{"encoder_expert_mlp_ratio": 1, "encoder_widths": [48, 96, 192], "text_encoder_layers": 8, "text_encoder_positions": "rope", "beta2": 0.99, "shampoo_beta": 0.99, "one_sided": false, "batch_size": 512, "warmup_steps": 920}
Rows from block 2 of the text encoder of a small contrastive image-text model, named by matrix and row number. Rows with one number belong to one neuron. Each number is 128 + 24 x the weight over its row's rms, rounded and kept within 0 to 255. All counts start at 0. Numbers have three digits each.
After each neuron's rows are labels from the 100 texts, of 14848, where the neuron reaches its highest value: "fires on" is the input token at the peak. Only what is clearly more common there than usual is listed. The data: procedural textures in two colours, tilted and lit.
# fc1: MLP up (text_encoder.blocks.2.mlp.fc1.weight, 768x128), inputs 0-127
# fc2: MLP down (text_encoder.blocks.2.mlp.fc2.weight, 128x768, transposed), outputs 0-127

fc1.393:117116121086157153103127155137204136123094089124084124099097082118106110115114135130134116142154110107117142186145137118117127163085112109101172104159130141075127112103109116143146165151065139150137171152102103094141157149089108125157120133125136133141104130127101134127153128147156096129100139111123117139145162133133170176121123112135142166112139127113136105137120163172146126116138
fc2.393:168175129130154114157116137132107136139136118097125179132135135142134140120128117141163068113111178082127097094115138158152135122143178147127074140123170130166164132106095104104106132149128127095129123173176127148108110140160145159119108122124137138062107099151131105088142147075141130155086130136153108090130130119137117131105139131167139123093093146122143111143147113148111117119134
fires on: "blue"

fc1.148:148167116100114112171093145129206151123108107089116115082105134116162112142115125117091130121120094170119119096119083147123082146095158103124149170140159163130104127148110096133098105149099132123180112110121138131176114139145133125105096139157143126142117129154124108130104116119119170127116116116137118118129096129090151121158132096131108128127126153152168120141102183083144132120171
fc2.148:100106127143144151110151176112060146121188160103152137164133147120085091146128088123120131183130158132167140155126159107176108109116145146134102115150093112145128148126131128131142125149159089129095115133161143104112134143111147132139121148090114143111152141112135130119113150134130118110151147152128120147070163139133111122145175140117092162167130119112141182146177138164118112109150
fires on: "in"

fc1.560:125127071132113111127117158134130119111143132093123091111128080092138073117118129100136098154156103128107089176147124102163127150136143097098114111108178156147102159110118135154121102150100112119165130141129117145117147164145177125116115117133149127120117136053146106116157091118122180133110153128088124163146116131151124127134120127144112110100112148160126160102099173106163082138129
fc2.560:093118126115099076135142114148122104101115127156083134141161200155116098192091127147102106097112106094121173131133124124118133111139133112102142111165115139096121120121128120147120096106132162118095180088114160171103168086164128134167149169128129126109103102117164157114142086135169111124152147112131152135127135148131123128100112119138126150107152121118138122118144103170150118097136
fires on: "white"

fc1.281:133118106115124156137118124107133133129114120137118096123145150102121145116098113124126153125147117140160152093102152113139147113114158124140106173132116113166137137116114111123112112126198110115153138090123141124106102128117131141134136154082125133132107132053104121109150119152136141125143125084150117131111160126198120155152149114097143143126136143113119126111139002173137159107116
fc2.281:127117158155146111150122107115112131115094164133133138117122110124138111080133098144098142138118154113155190167115114128119183161133122102115127117163137121111110131141123130112131126137088086137129165157086150097128073094168130132136151081158135135153102129168128106157129111143123144138130121204108094071180106128109145095117139143132120126145128127121094155102118165120114156136161
fires on: "red"

fc1.757:092108115110123098128103170128139162125131118124108104104104134142190094170097112128115081154170107133102132108108110122162122137175110112101159125129119152135100119120132081129107127127179101139107115134128137086107143155132090150155117107176122140149093118093109156115131115131137139151109139115111102113127134179151183130177130100107106185128126132151125139128160173135158146116111
fc2.757:145104104125127144107161177145149084129091129129123149162123077108068165128092111118123079124145117114137143126146119118119130122126152133133111152120113108074149135089088140120139113145112144111139163133144134105151135102110146129133126172111160130097148173124116150186094139096094119097089148115142143160093079132128101123076119117109106118133115173123148172108103148123137097118124
fires on: "blue"

fc1.253:123132097146161117164104127139160159142154121119091086157121145126156107133104154105138129122148138188113131146121145112147125118162132100086132184173067107183095128097134122119121082153074125132139129124131137118104125152123135162166125113087151157129119147099114143119132104131129165097129117117146113108152115133171123123122128115127136111130144147111089118110128045158170127130115
fc2.253:139140092118128181127105132149103104146127116156162104097113155130140107147135123134093070151139102077138159085116116153117173134144178146131125094142157134105139105127177127133154139082149121109127150131096172155137142078116125118114118132169113122117127116110162127164085125107116148138108137125144161152145147110152136115094138118136154128208128125089141111118100167124107114150134
fires on: "white"

fc1.168:099103160115118062113132120115176118127120161121127108137113097124191114152120157117135144111115105104102132190167108117149119147139162152113112149095139105088134138116141121121151147152146124125148121117094156133128125109109123115098118141170114076159068126119102133130140162150137151109094137132127130116093105171177157124112148109116123118182117104112119112131129190095133125108152
fc2.168:093146120098115141125139135088103145128136152138181148151139133159073141107104145159104094095166141134124085088129139156086082116140138160144113095107166121138115115109106175193113177135105146158152091149122133168107154136128147133115109182139161145181129148118084113149134145097118136134139131110129141110141138153146114168148119134103125148106136139123114149122126093144129126133097
fires on: "in"

fc1.236:111133133137133167157106130126048135116132134116110118154116130073148154125110122085141160139138148109116119121127152144132121072132141122131120120128074171196113158108103122123143102156181084123184135102148108115112099151099131143159120150087143134164096132116134138130149124135131142113149120155147088139134109108158137144160169099110112148122098126121123148110083134167117111122098
fc2.236:120112080109121132159107111125166136142137130153210144100106088122086124117137164135106145131115120183131180143149133120130168145138122151130151130120193136128144100113108130148119147117104178108102086108114153148116140145124123085137138159105118141145143112129083127163127111105153140132143160102106136127160159137104107104070145132174129128096127096124102151147134137088131141137157
fires on: "red"

fc1.388:119137128113168109146132133104179117105124113125147107115131166093080141130088106120158128127111134127121092112154121128097133065151122108152143158086074087145111140156135146135131120130168110133130140136138121143127111130113099076118131166057155117155116117125121160137129146134173125151148128104154137137153126133112173126092156076108120146147111137126159098157146187156112104118101
fc2.388:137109126136122118115134103126097124108113168149089100126115094108192124122142162171073129124164107165092128095135072162128112125099134136139097121127142146118150101150115115098133146156093168154083117174155135151088123118152117119141139121179126169098089092114168108124135127164163156092139100147145101155148145091133123137139115135130143095129146145130143145143104120116158115121109
fires on: "yellow"; "orange"

fc1.296:138131121118159109153087141129136142120143107148085127132100200088130157160129146092124123138119146140100122109150191116128120061112146124144127137134094125128141149139093118099128107154086108106146133083153130077097090149117144145133138130074161117148103118071113141120169149131160160116155138165134108107151158108124147139185151104131138140128126157119122150118118105109141144139125
fc2.296:122115135144155100150151118137133135081150175114151144109142082107110118112158115125111152109110111172103128142114108117083117140131133163109085117146120120128106092137096084150153129152105141131124101142115124174133168112144106180104148123170140099141109133164137159132121157103102177113134180094109085112129123107143125134059129156122115117119150132137116063134124157132123136145167
fires on: "red"

fc1.259:136096119130123117113120143129088085169124120130141094129120117152130096115133191143107146119153159112126145115143154090145118155136088146112111120082126115125137092084135096140120157082067152124140124135114103120109166141158128151136134108162133128093141100185155132135125129083157116160105123132102139119189119112189137123099139156135116156124121107107167155121112151160139106100160
fc2.259:142137106149123081122106148128137099151144145152082082171121128140131102169116135109138059155097135181119146119106144135113141122092108136147124125134163151151101112138130096133106108133211133125097101157121111090130122140126125122120106094117110161116158156090109116107110142093151085140116120144095139137085144122081115085166129131106131118142118095129099120122118144074141125125136
fires on: "purple"

fc1.592:110080171109133124111130118139180122147147145170149116090137109097155122113110156103134168108164087100115134131123136092152133138097085130150176148111164106070091099126150115148143106075068125174140151135118131084106103130092138138161102124118120102124112136114110136115143128138116137145121125111108164149141183156131146142158156116124117110158147117155126094144106151154134137130129
fc2.592:143123122106155133105167156134085142105148154115080127131133093150099140132112096150091060097117158118103140109174148113091132165149143119068109102125108125136115148127142132142129144176162121127130077135147155138129115147114125143129118098169118134143168160151070109081147135143132112125191108128135107098084094127133112119151147122113130112099137154119127094130148121117098123107146
fires on: "purple"

fc1.28:118098135129169114164101103157106126125117109123090135112128126093120131151077152073109096179108147094140114147116119153121147091084122109164119103112108137122169123126108087121173150155137122140139138107163128124093139125148129142121153106153157114145137141094120122097167131143146127120129115134113106127115130107172156142108161095153142172120140139154107121151088189176108103174102
fc2.28:170140124129132171115113130143139087111146127150168138082108115104120131104130128109135179126141134132118168086149107126157140149121120157115122170154142107183123160127125140141083111077108118127176112117123072180137137146092168136134115135134125091154147142111115091172106148121150162124132105139124113147118128075135139097161152138104111127156137075143099151121142131097120129086142
fires on: "yellow"

fc1.164:135088116117135136152114130130088141135179136110141096079107156088120113127108138108108083145145132097130129125123148146124126129155124121124182198083075122125119151126137112136111124155075089122184122115142150124128122126104116167173088128150150127145106130035137143128118106105154134132180120116133135128121147135095124112146172107147124137126136098146141124123135104150133146112123
fc2.164:167146098120113135065139137132152078102068125098131171155115101091153143145097109157117108125126136148127117123126168135142137126119132113113076085180176118119128094153163135157104108120150124159074129118158127127130114097126102112140132112076096134131097123148155136105113137134109175147110122164128136137161101132154130158106133136118126128161120134117102110140114153125165138148076
fires on: "purple"

fc1.743:120122123150144125137137126084143128122119136137136097101140132128146117124126145159130148166109127124130110151098125108125130131111144118106097206146132127135139146117118129121117133153187118138141121133123138151153113136118152118139098151162123090133119128046157118125125133132118126089145132104134142139111137121057138103175122123137120125138120132146146127117133255128175115106146
fc2.743:153135155106143132137167122100129164142138094104143151170139157166102164146113136143079127102139149094143113103132170127134099107163082143119164089158134121110117137128115161135124157145078121160099137104111109073146156134142141135106129139099133137107134151166111097120078161115149124137100137164124134167153119143150147132103174155105156125103122107145144149124160057141117117125114
fires on: "teal"

fc1.244:105146108109121126148127149098196177144142106112133103099109119119102066109120118151112109125150128136117115121069096121141111152152140097108105165114108128146090143131140115139107138155052095108146144105119139124150134152134133163103074107164119129104097122135129106136152135095155153130144137164107133138109150171111161144156125128103133134138129146179132126128110169141174120102166
fc2.244:127100148106133101138155120129118097128125136127110114190131128114202136116105119145109122111163112155126085109165098113081137156142130109117140147103142093095172111150137125131113106143169154117074142144119114117121106138111136165127118134088125086109125099121129137160092130095137165132133110091093103159166083103157127117101148144095083143138160111142131099172123152154108126102125
fires on: "blue"

fc1.153:122140105124154114143095146116199141142109132109136126064095121148143092108143130146104095105124123118108099143131123122138092134131123096125141168140124130111109114115144119137133118142019102129159154143134122079140124148116141145145138147155149090127140134114154117153094142117128145142149133142121168125131129114053134123150133107138135135146117127167127158107155198104160118110145
fc2.153:142149128111158156102105122151104109126120091094119147161108118121147153134148153118145102155142140160136125092084094091116152118156112126126139093158095149110117163123083149159128132128191157138094119143154120142127104117127127161134119120136158134122134132115109138087115148157171109106058126143133081112114125152172079140100124147109174134142174135173122150107158114162140122123097
fires on: "purple"; "blue"

fc1.165:144115116094135121180150153127134123089130123105143099048134135133152110161130148124161185149136112141090120152144124097125137160116123134098121133116115103134107116152154143140158161098141107114162120134141113096124140103132096112113091119166110103133105115129146119159151166120129090108126146130118121116134103146173160175073108092106113107148120134156141146151131144211114134138099
fc2.165:113118128129085106130091115132112147165123151136091123173101103113131123088112167127122102110108189177119091095087115123118137147162123135147152151114140149167123163136103158165128144147143166113129161151124145143111122115117116127102090131130071143158114112090125098177110132099096181108135155092076104097105151148110105135166105142159135127119136133130130130110120131122093121140138
fires on: "in"; "texture"

fc1.493:103108152136130179090170119125136109137117124149147132165121120073145140115124156099120161120131141098091110143167129150143148058121109110149165135112147132091105126112132130145133120105064120124144113083168080139114100138099163100107121107125170103161115139096128162102170125154145101110123117090119140119153171118136144143095164117141104109136154154133132109141119164163112115140115
fc2.493:134154099109141085154163133144135181135149105142161095088147124132141131139095091173143101116112104155131138136153124141136135153134132136085126119097114133172162126091112129156149149106155147129112188186163145145134120117104155171110122091102120161124114151128100112137124138174151165125102138103102106132081109129130110111123118076131161093071124122149097123122129110117108130135149
fires on: "yellow"; "white"

fc1.267:129125113112136123155149108127163108149107114152147132080125125148130075137145129110096132129152078075139116096154131099142125195125125192129129152108141137125102114117121131147142119099137086119078125132119114164144108135113140125145151123138161096097132122172177133149132135158137156156099138108064143115138119111172123095146112117094129145139130115111123130144112184199140133127127
fc2.267:159121111134109139122119123135118135140143074110163129168139149160151119137125154162130060123140180124107093133146118144140175132152121128144123126131107115076137150105164146105144132107131166160127107137142146107136104170112135130123136127090133145185142147092080138141142168139131118095139146125140172131102160080110168153144137138096122090104153133149153113109171106076147156137134
fires on: "purple"

fc1.286:132128119120117086111144166121099142150141125154133121122116169104121150133137143151116160146134104108130161091146127109134142126109119109117090156123164098087110091119160118058158129114078146105125105148126144134124115120127140114136146119107125097111153106121146138116104148128142115150096146112141100149120132179174113068056148125158129138137137147076104154147104191116098136127174
fc2.286:133147132160137099118124088128149130091119104125112153107134148131139093130124085085160136131111107099121108179119156176116124118138122152161139090133168150112161145140105105078166166127140139146110105159137085135094146120124128130143135160136111141067096173154102127113159151115111136132133131142156147149145057140084152112122140126088120142139136138141144118165082076122141141128128
fires on: "pink"

fc1.565:109113128111094118092127154126115173088132131116115110146123076121110147112153152118106148139135093095127135177150102108133167100121129114141134108104150149134137128146166120106138093138069174132129147132087139152169123111139132108105137101097143126094112145101133147118169151136134114133134137115063141142144183165173132123083134129117101114103117139082135138160109184132137127116176
fc2.565:147125138144162111123145123143100102130146148110131153093116165140110093114159162177172175146137131122129124159155106111140105136104144161107083132150163148103144174169080142110101130135187146125112140118142129113101158190121176125129152101108157083117141101154160149119115094153133088142097113139160140106088121129090149122136106151127159156109118141128128111150138110133119102133137
fires on: "in"

fc1.90:170121103143145129130136120142194161125162090146117092113142149086154088128120165100100126116134114176099107096149132133167113094145169086111203174177119152138094141106092105118091108154081136143136109119122143119111127140109135125152117129112131124137103141082115101139155112109148174104155092139120135140124129142127118137160129096143141122136131124131141139123136088093138137111104
fc2.90:135122120101145144117136108114104130197124148150141201123134153123099126086125132158072116111142128123148114196117094157128159134130136132131089090155117114116132143124088131167115091121141107096170114099110137111144143153070113154129133103144146163137122136189138120136156083163114121082147115122107118107145136155158158157130122151123133109129114133148131136143150135161123117172124
fires on: "white"

fc1.383:150138086105173116174107147179115126112176111124130146121139194088140149137102142059158146122096152145115104156128133091113091116140159121154165159101093097110123119144105110109127148110119144120147123098132125077116090148117141128129135093137158147121128101138128132135172140118152148128157113108136095096134091131134149164110137084142137144108156138152111120132138150156108141142077
fc2.383:162129143127150144128091134152169136122086108113085130150139090128108098142132155138102179122107047113087146098139131088083125140167129171125098125121124133190092147122122124134125163106114131103129155125143115145110110154109132150128135137096102114090177108117146162143088158157157125122115113153121095133092134165163104134111132135095127110170120121131122125100144130130134152131161
fires on: "pink"

fc1.602:160124119099136143102137100142222109120132107148135123113115111080082145112132109133117156103167106108100153123138164103127135126136111142117094150108121155119098146102118106160105093106140140127117134110128110129169132159109116125110125129120159141105133142136090121100135106134170143117124143075142122122125205113177125152130157150119159158085119107136129111131108136178137069142133
fc2.602:126156112156118119114136114094120134099089113147106086132120105140160116096140146128088111170106175134140123149098114126148082116112157135120156132150109112142115103123099119084134139118150118126137148160142115148106154085140153097120121108133054131143079094088133109145137100155113133114138136181153125098135056134134130142095108092118120150136131160147121163097092118134138178109113
fires on: "in"

fc1.142:151130156129164141126136123142081111132126149131129129147126160063101122107108147115138153136141162107130152143148136097121136109133152130146149115081127120121143094159125115110127164118098144121183116088162125148107134145158130118158133107124125151132107139019109134112143147156155140123174106086122109106122102139164100149083168122132134140110124114121143125136113108163085165097099
fc2.142:122130103127157111124093135133163151119150126128154132101086105149142154157159124144168144143140129146115133113125177111136136125113144162142099141163164129111097181127146138108112131114132111117086151175125109113123138129139110138097117125102101130133081120176088094141129121163086149112131110211133145139120122149141139126176196122153084120111170134155127136169141135106100145118116
fires on: "pink"

fc1.146:126095136116157135120110129142191164116177117125113079086132127104098090106106108113129120157153163139121139118113100141139100120148148095130140129100070133105132139123129123108126136170081119140165156102111147133143152135139120173103110097159136090094123129065155114112170120132144160123163119084137159138130138164114156133128131102128153159113101127171138132136156184120129126104132
fc2.146:086132142127148122063136088169114124141104106134138151144138144124131102113109157157121142102192090152136126138111128153120176117117144133114097143145154100165121143139123120192146082133131108118137127136162139134168124134099134155164166140112108107153161137168135138105117136143108152109165120125112125102151111155158099149144150086164155119111130140147102188137123104152139134178153
fires on: "white"

fc1.184:109127119146126170136150135134093125138147162145159134075101149139098083084127120128085140125124145123124120120087120131126115169129150127112122165100169118121135128125142134142129128141087084154126128158084122168140147132168163126139077135155129129152090116071155115109141133134143144124134136107126130130111083126123120140150135113127110134141105133148114135130146251131152109119157
fc2.184:147106140099096139143162114103147112100143083142146125204145142160149125139120155164147090127174069103136156111092103130133105092129125128171106121118115125155104129114144122101154145128137140118135106142123125090146141099135161118167098154113125161108148163160090131135106196141114107133135124136125139135174149149128127120119128106128111139151119101127176100105127068119119135087106
fires on: "purple"; "grey"

fc1.238:197090149096117122144128147147168130145172118137157145096148156093116102152147154080123139121160116130118146162129124086157140106112138121112116141118134110089126070144165107129155120100083106104122120109121109117124120094123136115114145084155133126097128102121131131100149166109171138133147125117114128135129131137184109169129133091125129127133121130153141119143104086219104124145125
fc2.238:113141133126140100102112112136139128103167115125129147139107078151122147145141124151134105125126127097123125126159148131155178187145152137149122099132121112175085183140168179119116120135169141142138104138129106059122135118119130128194115167124090147120108155153153123141144146180117142164116072114125133164095112134131130085154113097100091135171117132153131134142123131121133134140113
fires on: "purple"; "pink"

fc1.122:141142116122175138099125114109118166156115129142136149113110166126161133106093126132102129107129124122100148104120138108138118153137113145150185120109179144120110122111161083131115121116049126156182118144074137096136135133144152135113139110125155134135130092077143153128107147134164123130147120120138115142146104128114116091059099104129137084127139127144110130145165207137135130097139
fc2.122:149084156121139134131149134098163104093158140103138152110147141134104138077133133103174064131137118090122129123155126129186126133141103121180130116150105135108129145128136165168140065132183109146123121130123145122161109129121152140130119140120121163126194136116103148132143148131118114152115155130106130104088154179102135111160145130151156110150098136168159126164114110116176122131136
fires on: "blue"

fc1.488:123147112145146128106142129134143085161131156146122117152121152119137135145090136096148131157125150113133103135152102105121139114132119122108140089116157088081155109122132129124128124108060144180134114166089132158137097115156116122119159121149170107149074130105142137090119176143163120114163141098112124108135143128133110147061137146147112130140116131104120110137109221117105147098097
fc2.488:121131163148103097156118139109146108112129165091139153112112071171154134128129133123102137127109091137087102108124103163110158120153113113121106118140120131161049171164165121129126128149150131126153188100130136119156103119145133129143123132146151121117148140107173149138097145177103138139092112117162127160115099066150134140181152133122134136131140105132138142159100092159138126151135
fires on: "pink"

fc1.657:147101088136156103141125125147155140132126097109126110159120162142136108120116106129091116117166111113108076120117130157136105112135138108132099126138083167147139156131085111153125117167131077147159156101160128101123127127098121142094138102125109129133136133119101145119149092151131157106110099138116128119133138120095200129183162069169138128131126120165162155095149177173156115105117
fc2.657:131119101129132149147110086150139117114094136136146137084132123104128123115130136180166146126193145150085141138147111116109128158114138111138157135147169128107155119121131130090161116125142133149123140178101170135135126118147131136149117126131133102120115145094126105088124110120134091149107125096072092139104143129149084147030147145095099113150111130149112138087118131136176091123112
fires on: "yellow"

fc1.249:114114116110153100138103070128156133101117149160156161093103120126110118149083148160109100159116094126159102092138120150143105126116152116128106162122088164139098125138089093150084147144104131104086162144155120110105132182148106152129130117119125109125125146180124089090120140139149138130112102164120092136098149129152154121145113150125133110156105121187120155164094175132116134129133
fc2.249:118125094131142116161131146160117104112136134101148085121129138112123115170130109112109135119164115111137082120114132091105103160133104135153131120129130117140114131131135173156158119134121089124136126073138131111141134180132120133132119129104137089141150093073108127161133116105104099155158165113124077100192088148151178098098130159107165107116123095113160087137155138087152140090134
fires on: "and"

fc1.506:129116142131163085155088148159109108116172108112119118101131106149164104139129130136151126105114094148100152108135096087106106125134139137115173079153143148185091135116129096106110113154111121141144113096130088141114147122113109171156174113148103092126154154205126123144110106134141156126114148149133089112128131146164104136126134164106161145172125145105138097146115141137124123160084
fc2.506:108115116139145176138118135124106133106122108118129139157065129148070083154127167124110138114106164088141157133115135067127185136129161138119114137113133122088114105113116117141154097126113092095157119144112149137114154113134144145107097116102129143152136104059143116088102107142104157135143147167094137113106150114133087139158099123172160109094123101107159114146110146127143116126098
fires on: "texture"

fc1.648:122108132152152148138134141114039122105128117129145117100128143095173140145106153117129167121100131104123129162089138128123165100155095105068210130153102113160113109122100135137119135100178143150142095085135112119111111142155123122140121119148126111148123148085112134120126142107118085132180148122118101154133137145121094148130158139124124129117114137141132105114094166169115107121083
fc2.648:155115136171120081103098126101195082143125167121131150126081130100092118123151103143143131136131146140113150098168137142115169156155135102126098097142126131140136131151134098135082112140132098129139160128136121115121146125096126165124151142093154131061108121149121098105131177199107148123097117119097138086098123139127151149137110100132126135142111166146122108159108109115117132118172
fires on: "pink"

fc1.25:140150137128147159140131157125097111125141149118157120119140155051138167125101113111143144109107128106162116140159130144075142069139129129142162120107110090143142105155092147123133135094129121122146116110137124144109072148134107117118185107124166123143071128094126163091116140127158088106163150130135119121137116124114142133096140097109169149107109108107111098135127130146101113132051
fc2.25:119125152113142135117146134106193122126114118139116127069136085101167123121116137163072126088046116097118128103151132127135132111094123123128054144109151133142119147109127124139114152092087154141102107150132138156132104179118139104126148139120097132133086125110141137153105126143127141113118148123153137144131140118190169133171113115113118142126158144136107125130077137086121112161145
fires on: "red"

fc1.195:131120146110165138159125134158172125087181111104129158145129146109131121107113158098175133113128147127122127107154108155091162082116107137155147091096142115164112160140128124114119108094044116152112126104123092150119103136131116148085162145120153127133131133102125148145164119157168136109159096139124105139153125107110169112095111100098136118127133120122109136146117177179106136156095
fc2.195:157151135123105109127121118103087107137103118120120136084135139149123136140155142120099167140104091103137131134140115156109115128124140135091066171166105107082115089147112116108135134081166154129147123099092140164085165132083159078121113159103119123147088129109129142097089098136114155097145093104096160113095105123132118140130136138186131112103100138138119146122102121101097109144126
fires on: "yellow"

fc1.91:124108135115137116149111131082111116134110139146134122144142166104155138113112171151132154119106104106112135110139116118102138108120092139124194122139094093114161126148099171120124113127193107125136096136155121108131110136167098110137125139097122096159109139072111148108116133126118111110147121149123139142150118148064134139147123143111119119127126143121134129143120255128147140121095
fc2.91:140126134142114109153088123138126104125155133149093177098128132134136135113105089151147138170109157153129169148126117110123178125157163123102108126122182133167121122117142106117114149108077191166100152143153104128136135129136125137114130138155123144130133106142154139122172125153120147116191099090112110128085093146159119139089162156119150102169116147170121147094144092154154153130114
fires on: "red"

fc1.104:141150136142135075114135149133133131129109142107110100103097216125134111153129093106114120135117145108153119105105126089145145129117140108146113143100100087079141098117143118124153123115137177206137123133124154124122132105126119115176153133146152163134091122101137132144118149111154137134173160091106093110128130114135104139061128155118109152161135122108111106130129183130126166120101
fc2.104:149139128132127158142095173136138114125128142097176143164139076119147128131163092141112141096121155099107128116169109122124150160118138136124120111108184108106144124131105158114107144112119140062113148138127125101105115180129113123126130161191122123105118126125149137114091131139099135120126094161165137119111083109126122123170107089130109171091112183144108117131129116129097103068154
fires on: "pink"

fc1.652:134065097125155105151128138140179154144172114142120088088113149115132103130120132102135106127112121131113141128113115133163119116160139122130164137166068138140117163124112094136123089167084099104164136111126116107105122108113155144139097107142141121138119150051144123113099121123137161133154091144138141126147141129132139133151127088156109127133132142137146137094162048117163172108117
fc2.652:158159084133131176136183135109119158124122175114130150140112157134153114126163119163129129136144096153103136120119138094126125146118101121133104125114113117095172111139113129125130159134142165104150108088109152098128137111123116136081177101101113166146121154193119135135134120127150142139118137091112107101104134091164163092105138113155103105114132102084118105090131186168116152118159
fires on: "and"

fc1.385:121142133114116124112132147131201130110152143157126125124098160147124147131081156121109159110114125136110117139103098127147138156117142152111150067106176078167108106103146143125142083101127129142147105068084082153164091137178158118109126148133125104110120137123102116141127127109126120115125130142158093125085145138170115174142163134116121143121128141151116091116104120174127110087134
fc2.385:124105127130124140116105118141179135123189097138120113094116172128140157128106122050102123117157103137107140199129134155128115124134123151135196112117103133210142079120123112114114134115095112118154109087131134099135100114108137106134153138156114081129147141136138109140124127138149119123137105099106117132093144111174125156096117126112136111129121122128104114123117177172155133135143
fires on: "texture"; "in"

fc1.345:114095140123112148062137129137165101136129129123151148187126099123114117105121144100122120104176117078090135111169090105149142117140117111114148131117127114145117093121134105139103108092085130158137166155119098164113135129106170128113152129143175125127127147141107150131170124124136158117104146110107133165165098130151121141121104132146131109111106146151090128128111207187128112085133
fc2.345:145171163146100067155100121121113141171136158123101128127146126128145156096116123181100080146120114080148159124126096129163149150104122122119116158146150173099139176142107123078107120154161116107124117137154103091144130136117115110113126103133131133126123092123121093143085126136095160132109088136124122158062131142131081097090149180131118112132140149125115135113116127119106121151107
fires on: "white"

fc1.682:119135126137179114123140152111109094118133131124150131167139165046122160091110138114137126126137111098116105123140138130079157095130133094149129180127155094132134109135118165105129138109124113115155148102118116124122056156094115091144146140129173125154124124087118142102148147154161119132143150124132154100146148083100148139083166111125096128162124127137112124140102178151096116138089
fc2.682:136138152137103083101126106158116131139114132134118110078114069134169153145140153178118142129086134129122138111110121091176111150106125121121089081143118132106092136147167111148088149146118172141111097162162132162115142107123104142172114131129168102116087155147163125105142113172144146113126151106117111116112087169138126154170136114133091151115123103136114080125115142106114137125157
fires on: "red"

fc1.621:164152115130143132161105138117118128150148148138156118112155136124139129153101118130160117152128132139111108121118095155160139116132147132116099144161045155190132131111079072135112116163129099119201135129140117087111103127095106141152081160120166120142101147076150130085121147105111154105168121180136098149138133091111142132134129117124127131156126104149136146116109119115131116121100
fc2.621:148118141105156088125112153134106130117095159111122148119087132119098097111113146130094145131105127158123142171120109107153133140133153128167178112137168115080156119138146154116142122154119195106075130080112161145133125131139109185167159142133121099165110115120121110114156143109143094146077136091146132135088122141161143148116131125150157088086113117150152122163151133153135149106144
fires on: "white"

fc1.245:106165119111123144098120136133150143122099146138106142112125105135118119105138119161120153120141139133125148129136100118133089126125154140150115097128160163080138126132180113110115092136066129154142111144106137145146132148136132117151104109122102121117121131130150111138113116101128127143117143097116117147139143126088130133137122129142119158150116139149137136113123255062150119129185
fc2.245:107103139102118159105106141148102130118135165113124098142106145135124162101131115112141117106150131167145124132137153102117141166065126122097144148159139164140128094098128140115165156123196167156107132109141138117178142112104158154147134133098147143146091152137135135111135142153108099126127118130108157132114105153112161098079159152132111125087130121153103142132118063200121122154095
fires on: "teal"

fc1.145:117097127114108137114153131137134157122127114142139103108132154141087117103099132097130147132166134075102146161126125144124080132147136146144155144127150119092141086126114109144140129138059087130157134131150129084130098143125165154149097120129148144125132130071100122104145107120154141151128105091147112137165146124124150140167142085159110150123164107172148106121120131192168152089075
fc2.145:087120146122117147108151109155166106126153116140086156138110078125151143108097107141134088144150150121125134101150082173099132124129138116085104128138121110169134161085133133125121145137166136098148158114139134167111103174134160132109156108130110152131134119157127143180149133108120122126116112144139146132077148133126088133067108111124115169187105125127115133102126115127101151194097
fires on: "teal"; "purple"